A small image-text matching model, trained from scratch.
Model: 8.09M parameters, 32-pixel images, encoder arch convformer, encoder activation quick_gelu, encoder widths [64, 128, 256], fusion encoder width 192.
Data: trained on simulated telescope pictures of galaxies, 195000 training examples, 6.7 epochs.
Rows from block 4 of the image encoder of a small image-text matching model, named by matrix and row number. Rows with one number belong to one neuron. Each number is 128 + 32 x the weight over its row's rms, rounded and kept within 0 to 255. All counts start at 0.
After each neuron's rows are labels from the 100 images, of 14976, where the neuron reaches its highest value: "strongest on" is what is common among them; "colour at peak" is the nearest of a few named colours to the mean colour under the peak. Only what is clearly more common there than usual is listed. The data: simulated telescope pictures of galaxies.
# fc1: MLP up (encoder.blocks.4.mlp.fc1.weight, 384x128), inputs 32-63
# fc2: MLP down (encoder.blocks.4.mlp.fc2.weight, 128x384, transposed), outputs 32-63

fc1.254 [ 79 106 137 125 137  94 139 137 117 153 122  87 108 194 103 113 106 118 145 120 175 108 138 138 128 107 128 105  78 117 126  95]
fc2.254 [101 121 128 143 141 128 103 126 113 241 164  87 115 145 112 106 148 141 138 207 136 165 149  70 146 105  78 168  84 167 114  64]
strongest on: bright star with spikes; merging pair
colour at peak: grey

fc1.163 [142 112 119  87 155 116 124 112 138 147  94 145 174  84 121  75 101 150  95 135 124 141 159 205  93 194  83 134 131 126  82 158]
fc2.163 [110 187 101 202 165 103 176 152 136 131  88 159 145 187 123  69  61  74 112 142 148  75 120 138 142 107 187 165 109 140 155 117]
strongest on: merging pair
colour at peak: grey

fc1.135 [105  67 175  87  99 142  71 136 129 104 121 146 106 138 101 106 141 177  62  96 136 168 158 195  61 157 117  94 209 127  62 208]
fc2.135 [169 119 105  68 121 164 128 102  87 201 114 116 104 107 113 142 138 159 165 150 127 134 109 105 152 133 116 115  59 169 175  57]
strongest on: winding: clockwise outward; barred spiral; many-armed spiral
colour at peak: grey

fc1.375 [140  80 114 133 122 140 137 123 147 100 137 142 168 118  92 145 119 134  91  95 121 159 162 199  12 170 120 145 151 143  93 162]
fc2.375 [ 91 130 162 100 157 125 120 124 126 109 164 155 102 125 112 130 122 155 109  99 118 181 193 117  98 174  89 143 198  62 101 176]
strongest on: star cluster
colour at peak: grey

fc1.124 [122 116 153  61 152 165 145  95 131  91 122 113 116 152 103 112 115 130 109  79  90 164 183 158  43 181  95  97 204 126  62 136]
fc2.124 [ 92 100  94 126 105 125 106 147 117 130 169 208 117  34 115 187 136 150 127 102 133 166 144 139  61 143 119 158 144 123 109 207]
strongest on: many-armed spiral; winding: clockwise outward; winding: anticlockwise outward; two-armed spiral
colour at peak: grey

fc1.75 [119 108 187 147 157 101 134 152 139 131  89 149  72 147 105 205 136 168 114  99 106 118 107 124  66 155  79 151  69 163 129 164]
fc2.75 [148 150 107 117 166 134 157 129 141 146 150 155 105 103 162 117  97 106 133 148 131 110  94  90 131 119 233 104  83 113 103 129]
strongest on: winding: clockwise outward; tilted; two-armed spiral; irregular
colour at peak: grey

fc1.178 [152 163 191 151 108 100 107 149 115 100 125 178 151  92 112 109 179 127 167 102 119 116 124 114  92 147  99 143  99 105 141 144]
fc2.178 [170  92 129 124 142 141 132 129 156 109 123 114 164  79 119 155 135 129 136 168 123 147 111  99 111 189  44  88 116  53 138  71]
strongest on: many stars; bright star with spikes; merging pair
colour at peak: grey

fc1.215 [101 127 157 109 134 169 111  89 112 127 101  98 161 180 129  55 164 157 143 148 105 157 147 142 141 144  49  53 195 154  74 147]
fc2.215 [100 106  89  76 111 159 141 129 157  78 158  95  97 127 130 168 142 101 131  53 116 159 156  93  49 184 128 129 233  99 138 136]
strongest on: winding: clockwise outward; barred spiral; irregular; kind: two-armed spiral
colour at peak: grey

fc1.337 [102 106 103 110 135 137 153  96 118 162 164  49  62 184 103 166 106 128  67 114 144 126 147 137  72 100 152 115 151 156  99 110]
fc2.337 [ 97 167 165 174 178  93 176 135 154 149  77 130 151 140 115  75  65  72 124 153 157  96 162 123 138 123 100 147 119 144 132  88]
strongest on: bright star with spikes; merging pair
colour at peak: grey

fc1.224 [165 110 178 116 122 181 150 115 145  78  88 102 155  99 140  99 156 120 123 122  75 165 111 168 111 152  50 105 136 177  56  96]
fc2.224 [149  97  14 113 110 127 113 140 146 151 167 102 103 132 123 168 116 147 108 118 124 133 133 125 126 162 143 120 152 103 161 117]
strongest on: irregular
colour at peak: grey

fc1.345 [124 133 184 100 144 128 125  90  87  98 160  79 108 147  77 136  88 162  92  50 151 171 121 172 124 176  95  87 180 134 127  97]
fc2.345 [186 128 130 147 145  90 129 121 148 143  88 172 143 116 109  44 104 158 125 156 162  91 126 119 160 193 182 114  99 108 140 129]
strongest on: merging pair
colour at peak: grey

fc1.183 [142 114 124 113 113 161 150 116 123 121 123 119 148  92  93 134 110 139  82  95  86 161 164 173  59 171  94 151 183 166  94 158]
fc2.183 [ 70 140 131  89 175 102 142  94 109 134 128 140 109 145  79 152  94 140  74 111 168 144 166 124  87 149 180 135 179  63 112 167]
strongest on: star cluster
colour at peak: grey

fc1.317 [141 121 142  59 155 162 129 109  94 123 116 131 157 116  81 140 129 153  90  93  76 194 175 202  49 167  87 106 181 166 108 163]
fc2.317 [121 131 118 139 137  94 147 115 133 130 201 186  91  81 106 138  97 147 104 122 143  95 140  90  78 141 234  76 151  59 115 146]
strongest on: winding: clockwise outward; winding: anticlockwise outward; two-armed spiral; many-armed spiral
colour at peak: grey

fc1.193 [160 148 180  98 139 208 160  78 139 128 104  98 146 108  89 138  95 118 163  85  95 144 160 135  97 164  46 109 118 198 110  69]
fc2.193 [124 176  92 148 140 131 103  73  65 172 157 196 134 104 104 126 105 107 130 138 129 130 113 122 158 135 131 171 131 144 179 165]
strongest on: many-armed spiral; round elliptical
colour at peak: grey; white

fc1.287 [137 107 179 159 183 156 139 137  94 101 117 103 154 164 106 129 130 104  72  99  91 161 164 161  86 164  34 109 125 149 115 100]
fc2.287 [100 163 122 102 152 121 100 150 101 170 102 159 140 130 126 146 143 107 151 156 126 142  78  64 162 101 166 187 106 112 195 165]
strongest on: two-armed spiral; winding: anticlockwise outward; winding: clockwise outward; tilted
colour at peak: grey

fc1.137 [119 155 215 109 161 164 127 147 115  98 170 115 115 164 140 107 135 118 105  86  90 172 153 143  81 143 114  86 164 143  98 125]
fc2.137 [115 158 147 127 111 130 107 137 123 107 112 143 150 116 140 182 168 111 169 120 135 142  85  50 183  94 171 193 112  87 215 148]
strongest on: winding: clockwise outward; two-armed spiral; many-armed spiral; winding: anticlockwise outward
colour at peak: grey

fc1.325 [127 100 144  39 138 157 110 124 101 115 140 118 109 157 122 105 172 161 102 107  91 207 156 210  87 132  65  84 188 174  88 161]
fc2.325 [143 131 120  96 155 158 136 116  78 186 167 140 105 125 120 150 132 133 133 105 109 164  85 130  60 104 163  73  90 178 132 136]
strongest on: winding: clockwise outward; barred spiral; two-armed spiral
colour at peak: grey

fc1.273 [110 167 166 134 116 151  93 175  86 171 147 153  75  93 175 162 118 167  80 142 126  75 113 101 136 155 147 130 102  32 188  73]
fc2.273 [156 128  70  93 182 157 124 120 157 137 167 255 130 102 143 129 123 147 115 129 108 117 151 107 111 184 255 155 162 136 166 196]
strongest on: merging pair
colour at peak: grey

fc1.209 [135 117 127  72 129 155 140 112 128  99 121 135 153 118  86 149 112 131  90  59  84 177 153 193  67 162 114 135 176 169 103 159]
fc2.209 [139 142 142 116 157  99 133 116  94  98 147 213 131 105  76 131  95 150  67 102 153 153 167 149  86 189 164 124 172  95 122 186]
strongest on: star cluster
colour at peak: grey

fc1.175 [165 112 175  90 149 168 142 109 138  76 110 112 141 118  90 128 118 135 117  83 102 145 169 166  75 192  75 108 173 160  78 122]
fc2.175 [ 98 109  77  73 149 121 131 107 138 157 169 115  70  97 117 117 105 146 101  77 130 158 160 109  87 146 164 137 196 112  79 155]
strongest on: many-armed spiral; winding: clockwise outward; winding: anticlockwise outward
colour at peak: grey

fc1.261 [155 104 140 117 123 159 151 109 147 106  85 124 167  92 141  98 148 135 123  81 110 137 124 167  99 189  57  71 158 149  58 124]
fc2.261 [148  97  21 135 123 121 106 114 136 167 182 105  78 130 127 148 123 151  86 145 134 131 139 152 118 143 157  93 132 114 127  96]
strongest on: irregular
colour at peak: grey; white

fc1.41 [136 154 105  90 145 128 130  77  94 128 136 106 161 110  89 154 101 138 103  68  94 164 194 188  60 187  86 114 174 164  87 135]
fc2.41 [158 109 125 139 117  89 171 103 153 109 151 137  90  71 103 152 113 142 126 147 170  70 108  98 110 122 242 102 126  51 126 114]
strongest on: star cluster
colour at peak: grey

fc1.314 [111 163  97  83 169  55 120 156 102 106 136 136 106 119 136 113 133 125 122 118  90 138  93 103 103 114 130 111 155 154  96 105]
fc2.314 [150  96 114 183 115 164 113 111 141 111 109  81 187 158 131 131 136 164 163 143 128 125 147 107 151 133  21 150  72  65 154 121]
strongest on: many stars; bright star with spikes; merging pair
colour at peak: grey

fc1.114 [168 105 121  95 136 123 133 110 149  93  74 155 176  84 107  58  96 148 113 110 121 159 148 202  71 245  55 126 138 141  82 138]
fc2.114 [120 188 115 182 173 119 170 130 132 127 114 185 160 199 157  42  68  83 110 155 139  85 120 151 165 125 163 130 124 151 147 137]
strongest on: many stars; merging pair; two-armed spiral
colour at peak: grey

fc1.196 [137 131 141  69 123 157 134  93  99 102 147 128 173 138  83 154 109 125  92  89 100 176 178 193  52 165  85 128 166 202  95 153]
fc2.196 [154 133 149 162 120  78 144 102 128 113 188 167  83  76 102 128 106 142 123 130 158 109 108 112 107 157 209  78 126  58 111 140]
strongest on: star cluster; two-armed spiral; winding: anticlockwise outward
colour at peak: grey

fc1.142 [131  95 156 120 134 175 162 110 154  91 105 117 133 161 132  41 154 143 112  99  93 129 167 188  70 209 128  60 185 122  67 108]
fc2.142 [132 134  93 120 151 131 147 111 141 126 216  98  73 157 137 138 117 135  92 105 111 131 158 137  75 155 205  52 177 101  94 123]
strongest on: two-armed spiral; winding: clockwise outward
colour at peak: grey

fc1.20 [124 154 157 144 140 111 167 118 133 126 164 161 156 198  89 107  81  94 131 129 149 138  87 177 172 129 122  76  99 196 158 186]
fc2.20 [126 118 110 133 119 132 121 113 133 144  99  55 111 139 110 163 143 161 154 165 169 171 120  96 195 102  44 136  73  81 103  65]
strongest on: bright star with spikes; merging pair; lensed arc
colour at peak: grey

fc1.26 [146 103 155 106 118 169 140 108 107 126  77  98 177 132 153  92 146 174 141 131  70 198 113 186 109 156  18 109 149 187  60 141]
fc2.26 [106 103  37  67 111 165 122 123 146 123 168  93 101 124 145 160 136 134 112  77  99 161 156 122  84 180 157 119 195 113 134 115]
strongest on: irregular; two-armed spiral; winding: clockwise outward
colour at peak: grey

fc1.212 [143 121 159  99 126 158 122 108  88 131  85 106 161 151 114 111 126 141 143 144  91 172 142 199 121 132   5 127 150 172  74 148]
fc2.212 [117 112  30  96  93 161 127 146 163 115 146  90 106 147 164 141 153 112 144  88  97 126 130 108 110 181 154 104 175 104 130 136]
strongest on: irregular; two-armed spiral; winding: clockwise outward
colour at peak: grey

fc1.168 [ 89 165 220  89 175 142 186 100 136 113  81 135 142 105  87 100 122 117  87  60  99 147 149 168 114 201  57 132 179 133  87 136]
fc2.168 [ 70 107  62  84 128  93 118 116 164 127 175 152 107 152 146 141 130 153 147 120 182 121  86  74 109 139 200 117 179  48 150 172]
strongest on: winding: clockwise outward; lensed arc; two-armed spiral; kind: many-armed spiral
colour at peak: grey